From a checkpoint of a small sound classifier.
Model: activation swiglu, layers 14.
Training: normuon at rate 0.027, 8400 steps, held-out accuracy 98%.
Rows from expert 4 of block 5, named by matrix and row number. Rows with one number belong to one neuron. Each number is 500 + 40 x the weight over its row's rms, rounded and kept within 0 to 999. All counts start at 0. Numbers have three digits each. After the name is the row's rms in percent of the matrix's.
# gate: expert gate (model.blocks.5.mlp.gate, 8x96x384), inputs 64-127
# up: expert up (model.blocks.5.mlp.up, 8x96x384), inputs 64-127
# down: expert down (model.blocks.5.mlp.down, 8x384x96, transposed), outputs 64-127
gate.40 077:502500507500496515570490504496500499519500508506499482498501489491458496305499472506476499462500485510506531508504455500516496490503518490517492490500516492514498497493499500498481500486493498
gate.41 099:401501554541536506478501611513510499500396492492496515458506502499519511294507516505539582571506508489547497463469485556488501470445526623490451501503492482651500479487493494467501500516484494
gate.42 065:533518497519511501503500486483501548489485500474497496524462501500508503499556489536494501485492500494491499503500495500498495561501512486488498474551501522512493486494489498546506500495503496
gate.43 068:499570502487485513486488512500352481486506482468497518436514490523484485541507510502499499506451500490796497490502504500511500441520497500488534502538497523505493490518466500416518494508506498
gate.44 130:561496504500493508492502507499503503508502502522518505512482492503496501511489460499501503524518506510431504509501498509481497409572498500497503473505497509500515465486444501474518499494506491
gate.45 045:392482492495524559498481504519498494527422500349493525461511517442531499496500399514458506498502499513591495495496484495495504499541481434511519488584512430556511516483505501440500552496496547
gate.46 084:459502500493508482499501502506502471494482665508497508485501496491528494576499263499575484502502497505524500506500519500500500342500511444505488499497500469493441534503563503517492501498514499
gate.47 053:496494510495479501513492509465507510514505502494493528514513491597518532426498486495407488524501501506554504485489506505545502511458458452503503543504503407497493492497509500457504490504511523
gate.48 127:498499500508513499683500487503477505501488497497500511501665500504504501502508455501397490500493502499460511524502500500497495460500498492522503520516493521500494509524497502480504505491498500
gate.49 075:499489507529507495513510496501452501487491501518501477501632501491524500335498523489470499499499494508488501495500497501566506472498494486512365502487488482518535591493576503494497495442475520
gate.50 065:505502469484519506504496514500497499493497500496491488480394502519514498519495500501514494505459506515521496511500508488501498439480490493513524504502493414520530488502504499553462498492498501
gate.51 041:511506514478390529481546496513498498498449501467488501494540550398440500480505510508500535439486508492404478513497507502540504651542544558524526401473511539509564471508467511495500535440491587
gate.52 094:481506484570502484404506501508501504498551483504505504502434500502622496573499503500657506501512501490434500501500489501494499512465499501496480547495501499504519533498497501491500501501501504
gate.53 096:513500509497485496515498498501490500500512506502497529526455505496518500609542530501514507519535500500469499498501489499444500507496507503507493570502501462501495475504500507473500500497499495
gate.54 109:487502500513516499509499508499504529514483491603487463494499500498515501520508501500503526496461500499357500500561486501505495488506541459535489494518499501495587394502493507511495499543479490
gate.55 180:500497501498495508875500475495500497502500500502501501499608500502528500398481500496503499472505501503495499502500498501501498509503506491500519498500502630555509503500504504567460498497500501
gate.56 066:493499499506468469472503440476510530469539499517464495489489498501531502456500479489480512495502500520562473514502494519517489498417495581498511504550499499520491495475500488512500499522485496
gate.57 139:507498524509501501573511577495496511497568503512494499563468478435499498405495458498471503476466500514579496505502502500510500499499485500507499506496492486501511486533500502432502494468516506
gate.58 102:507497495498511494499498487506500505500489513499499500503300543498515494314498539497487490499506494504516505503500396500503498410505503492497456485494500492507573527500496499518500505485499503
gate.59 055:496499499428485480491500483491498520501519497515492505499503521430499509500497495497470552499491501497544491452498555499525507502491493483493494505345506502494493439500494515425500503519500501
gate.60 118:504495496500573499559496493511498507485507497557500494498482523500550500409500492488497510492507504501316500500500488497503500506507498502502521508471492540489489503489488486473541499579495496
gate.61 058:503475495542503468495499520505492492562468499626496544497394592481551461611499443500365477486517504490472513505497472491498499264469490499500485493498491496502515440500509500566490497506528447
gate.62 085:509511523509542500499496540524505468487508499500537503506744500504469518458500566496470498512498505507547499495496507500510500515495520499468496498519502526513475516509493506485490500472490531
gate.63 175:499493491500517499533497504501558498510501497535455497501501502491575501576495414470530520431547498497730507488499499500496494500416491499505498511548519500503504496503498499467509499505494496
gate.64 075:500500492490555481485506500531497476494501495492501503501480530587483502378497503499464502497507502501512503494500501499501503504526524477498499507477513475502489927499532509482502507500544512
gate.65 126:500502500502502506598500452496514500504508502504500489500556474499582497509533528500295501496490502522683495555500450501503505647596499478500495486499510501510495507493514503508506501586483499
gate.66 057:523476500495535512550521457519493519500465484498500475478531520571501501234469605497778512502496480518497500567502507485549493405516500442518411502500488491566491553519489502554499500491502513
gate.67 060:454516506507514498479503472513495497502468500500509511487443500299544495426508482473502508496634513500457507469506489499499500479494532498511552496453502465517528537481504501426494494495494536
gate.68 119:496483507508500500707500606517504491511503499498500505499494500501503511470494495495589485513497500500495499501500501490497500660500504571501506504475495507499492468499511502486496507518494501
gate.69 047:501463505508462500498506447568481472509481486500475444536537537498500499533500495501495514465517459523555505465500498502505500509459523521485503484506496503467510536500500512472498505475484494
gate.70 048:510448503510500491504552485467490491495573501509530489503621520450426498461500522502427503500499503492491531489495463510516500622469509468494508452519510521494498502501456510514505496485504507
up.40 077:489506525489516503473515490504510393485504514473495476497499500582488525531508517501574504501501498515449500500496494500504504514497536503510502513491495500496506479504494502389495505501542498
up.41 102:501501529492569509531500608497509504493366500492494500503650498497503503470508471501598566579502506495538500488500500500496503504500508616500501505501497498497493471499478496481504500497497499
up.42 084:487501494713541504500494498508483501500483505510485528496677496505471499487503408507518526472500504504505500499501514483521504349498508359507505490518499500500500496500505501500491503471473502
up.43 078:477500502487493508492498494495764501508530501427500514491516498454501503515497499505501497509510498497299501483498497496506506570499524489497498506514499485513552342517502513507500499552481499
up.44 113:533500504506507502490500483462462499502502499509493504505489487500498498466494517505457505541495502504413500500501498501500500055540499509505450494512499509502507501492499503492500499483500502
up.45 072:501500477483470489378497456501498519512496492501499506547507539555623507375498538497514487507502503496547494503501500501518503490499348505521562498516501512513485488516506499448514498504503502
up.46 110:482504504504492494486502506504498482509490500386499496487538498525496499011514589503614497498500503495505510493501494500487496533512499510504600500506498547500502480495481503475502502499492498
up.47 096:495508504422512501494508507488498505500499503501495427493504492498495497226502482497455493500598496493497500498506500503500500280536496493496495502502494470496483495491508502403499496499502506
up.48 077:502494502461494503753508500500499528499371501492506487518578536510499490512500498497599503500505499500501501502496499504518510461497497489501452496505482508511514417510500505499500497493499499
up.49 074:500511515534502509510503472500498493498476509506513494499545494574517498530500509500492510408487495508442501493487502500549514495425500484518501497490491500501502646503519500568488503494493519
up.50 075:507488499452497493526484478532396503498501495503484508509433501543512496822480493497564493522506502504514501506504500494500497470450502526507502501503490439520520508496503501508488494500511493
up.51 137:497503500500501496505507443498466515500490508498499495511523530521469500434502694500513504499508499505377498499499504501521500576508500488496499500495495511506503566510487493504501500488498501
up.52 101:488494501495514515800493498497497497507484505500500497492501494501473502380498475505437494499494501509672500541500501498505500538503500500505498490506509501496492507502499500530500500522497498
up.53 106:501506518503503503509501502501481511496498497499498494499479510501403500304498454500496493481503507500502500507503494500519499343494493508512485508496520502508512499500500497410500498459471503
up.54 084:500514484497411498497500506509494471503509505360504564521443525508500500474499493500540493508551500495511499500457501500498516455493465510447508502495528444490476518498529499459500500480496512
up.55 131:501499501498492503835500503496500498502486500496500500499586500503524500325486500496500499473505502502498494502500498501501498570504507496500511498499501569520507501500504504566479498500500501
up.56 071:483493499520501490380500513507505500503504502504515504475481522494497499522502499489999503510500499500536500491503500505499503414281500500495486500488508503495517466499516503500511497496495491
up.57 106:500484521502501503580524496501486514498568500516493467553499491427501500484499470500424506499463494507554497506502507500505500465493527500500500503500502491500503496519509503429499500473506505
up.58 098:514683503506499484487505449499516511505500508501500519501382503480444503488499702496483513502500501501509507500502506500501496339522503480496485491517504499496499517521506500531499500491499498
up.59 076:495492492597332513470497488516505501504498583498499486514347514581504506623490393505643487501500488505396500548502481499498499506404504513472438499505478475502500505508488503573475495503480499
up.60 073:490502494520481494475501519485500496495492590486474512516499500489511494511498509420474496508498500487488498506492501500504495506434496498502500495519501494492508611520498503519499500504504501
up.61 069:497523500503502492490498488477495512495509500506495510516464521566541502282481485496508496512502517487335503519510501500500493466543501510502616506495498500499464510488500496473509495517489495
up.62 115:500496500501507505514503497500494503501499500496501509503515499491461500724510785499504511496508503501491500494506497502492495491497501498499487499494502541517534455505501499531499502480498496
up.63 091:505518502500496500459502498499495503490500503474536495500494499506442496489507500516468485589409504504317488515501501500504505504611498511500501491499474495503498499499496500500488505499507502
up.64 076:492502498500503527486500498498501493501484496483499499524482535505528500725678483499398495498506502501489501490510504503494501375573507375498491468505487495500499502506466503478490500503502494
up.65 101:501499500502509503614500506500507500503520501501500497500500490498505497488522524500473502498484502512568497563500467500501503517626500492500498488500505504511495504494505501588510500534497492
up.66 108:510499494493458502509495467495416502480491502499510509500511501503493500329500525491563500500498494496530500499500506498494500345505495476502432478520508513511478548500523508508500507499501510
up.67 114:496471506502492501497498499500500500502485501463498502507610501516512505466500511504499499509503501497485499514500504498481500461385492500490447500502496499482481555506512503542483502500499504
up.68 129:497507503514509496550499560502504505499507500481501503535515498515513509492493508497684521500508498501481516490501514498503499542474500505497460512497498498516492294585512502501499500501489502
up.69 089:495526507500655519492505500507498511507521498520495495530442512494501499451481498517398499483477497504532491507499499503500500448524500511500487499505506492500495493504501501448504501497479522
up.70 100:502501499425508501504505502502501502500484503036503500492568492524495506486496503504504496489495499497492505500502508503496500369501502496501481497502496469498486597496523503512418501514494495
down.40 060:481438496489495486522500486496466491503499511493504523489463507574591486462500497464554495511490492497530516468486505486502508500497480475520488497498533506508549497504462503450498512548608534
down.41 108:510486461505523490496490498491501572394492452491507451487517518494523506490499413526508433474520468485487474492490483511480469497479489493457511457641501568489507478386438482444491627516506505
down.42 109:482463507539528587559525501499493536500467508495501500501505501498498461504585488507516505502490461533466501518566499474516492332544502485491483494457501462527708532583496492472421497390495506
down.43 064:509477485502499525514483497499615494499579501446501483441540513489504508629501514480359508496500483523404502507501500462501417560531503509499466499500503478575585537503502499498501500502500505
down.44 136:555394545501460478427528494505481498467516453550518532498489485535486483472515592483563502492493517429466489607499486542492458519512485479502537484514480506461504499483490511373471488485503463
down.45 072:498502495502521498480592485464508500504509495504496557502513514494499502497509503516500503501489502499465503497500497505499500501496597512502477506501504509501476446513490503482517496509503506
down.46 121:499486495495505551545552500506499411503507517501471511536577499486501530495489666498430499521492509499482528483497497517385505493518423497507489500489470520526426499517487499483502495498505701
down.47 096:488501465454462503443538430492507363492501495490511516506475463560522489504465488504525496499511496501511517513498500500501511481543502500480480522493448512505508499505495439278499502479498541
down.48 109:513498555500493503505503504508502500495485485484506489507515497469459508497498500535533498500495521520500496500466504528520488498504607548458494509500463472338498516433516536385498436420483501
down.49 093:537530568602551499502503458579498320529517599531496486494502520543500423530500500558491544452517499527499491523540508504519579452497495500498456508495497499488497500552504564456501529535485461
down.50 084:500518552510437519502568500495502540478500423505498344508384511503506509503487528500505502505509485490502495503500490502482501518499497483496502491508499502512492506489492505542494514682501477
down.51 123:488579507336599666406526461422440487510505515499513470506529499475495509508541563494496488508464492564510470457494568494497467543465529549461497491391558539487473462438493507496466531489599503
down.52 113:542481525466494418528504508499499493417513504506452509502497500457474537510524515493458504470495478525599529534499503429435520525504519513468579478469491529493539491483469522500544559523481463
down.53 099:492502524519503521450472550501496407510500466497499479523501501457500509500525499329500474503493515499566482497499498502542496548503524460502486507476496451507453479507501397477508499469514545
down.54 092:524488478499552495526506460495420531379518509478570510460525495538508562501496492514586512526501512499494498500443469440516479494503415582497495440507463508528504497481489513518502525492501469
down.55 135:497382434485463548543490497546500488495555508512489482734475491491478513493479489492482495498499498497546417509498518603514491498437501508566460490510527498493574499578523514453528507522521537
down.56 074:510501500498480500423500485500540499539498499503498571487498384488497500503415528502501503471498501505529499407310405513510493575427477523500495494651499500491413497507472475499500437367494476
down.57 114:485487430447518506493498495608505555535522528505503483445490453535510593533547507531485490521540529479493473489468505506608532525391473502456494482465501417572562510419505514516493469512480500
down.58 104:511627494446404462489505505578487484534491509501491517481515538486496515394587521507494488465486488502476497479514519528504521524550476488480568576510499515501488498493557498395470494447502482
down.59 063:498497443501300506499498489433488502502492529505503476501352500558470507497497432478502499499507500515557501390499476496543536504240477500538497497513503498476497456500503471590484500539560501
down.60 101:457497511518534524479433478482499467561558499508527477490413504489628494490577500602473597453534488500527503488506419500502435528505491471490504446488506590486520458498502478544500477428504503
down.61 070:530460499501498514500434578453500500510431500501499501500506500509552416466475500446501528604497463501462488493494506538497501503503498495465428502583490498501494515543500494497503494448386500
down.62 106:511508490509493504513511493511499531513467495505499578540687546502486499471413553520579501515508455474497522493493482505504501500485493510477475509513484496552488501547501503518491510488413484
down.63 124:496507471534534536522499481504535518446499460491487476474500484492561564507500548402585535529500486494469523495457474499525418501489511499503499499453507489499516537488509384532505518509489503
down.64 081:499432500500498499503499502506496504498500530500503501565506419509500359508475502500586498501505568488500522470504500441500497497500725320509502496495509510590563497433503499496500514497500500
down.65 104:488569510511630565514548484515502521493483431483488492541427492529475492501481461469423558487504414497504472538506513501548447467464477503511479477481501471506502507550579507513514562351497477
down.66 097:498502494469480503496500502506450489463499494517510462513507499499500528505440496499544491381501528497528475590500514502501501481342543500489431509502503522576505472502503619457479502500586502
down.67 099:500447524506323420498505407498501440410481475508496509512458502575479515496502443549509460496502534500505478390498511503454494505478443495465496499489498580516498494500459493588506590499563479
down.68 125:502460530501553500415518500472515495532555467494505500504521507473497511496517408521509476499507499486502433521495505489494420491500500502466489606513505510495529520491529490499456514497474506
down.69 077:482500507509513482509500507500500496484493491499498544501513495494500502476499498487490469505452521506490499491511504498501529458509528509482577489478500493500502512500354497482507442410500502
down.70 102:502530539537447495503502498501469500500625511426519498497461499528490498542638492509492500507476504476497497516506527495488500455429499563500495494422477503491462482461505511494493519489540500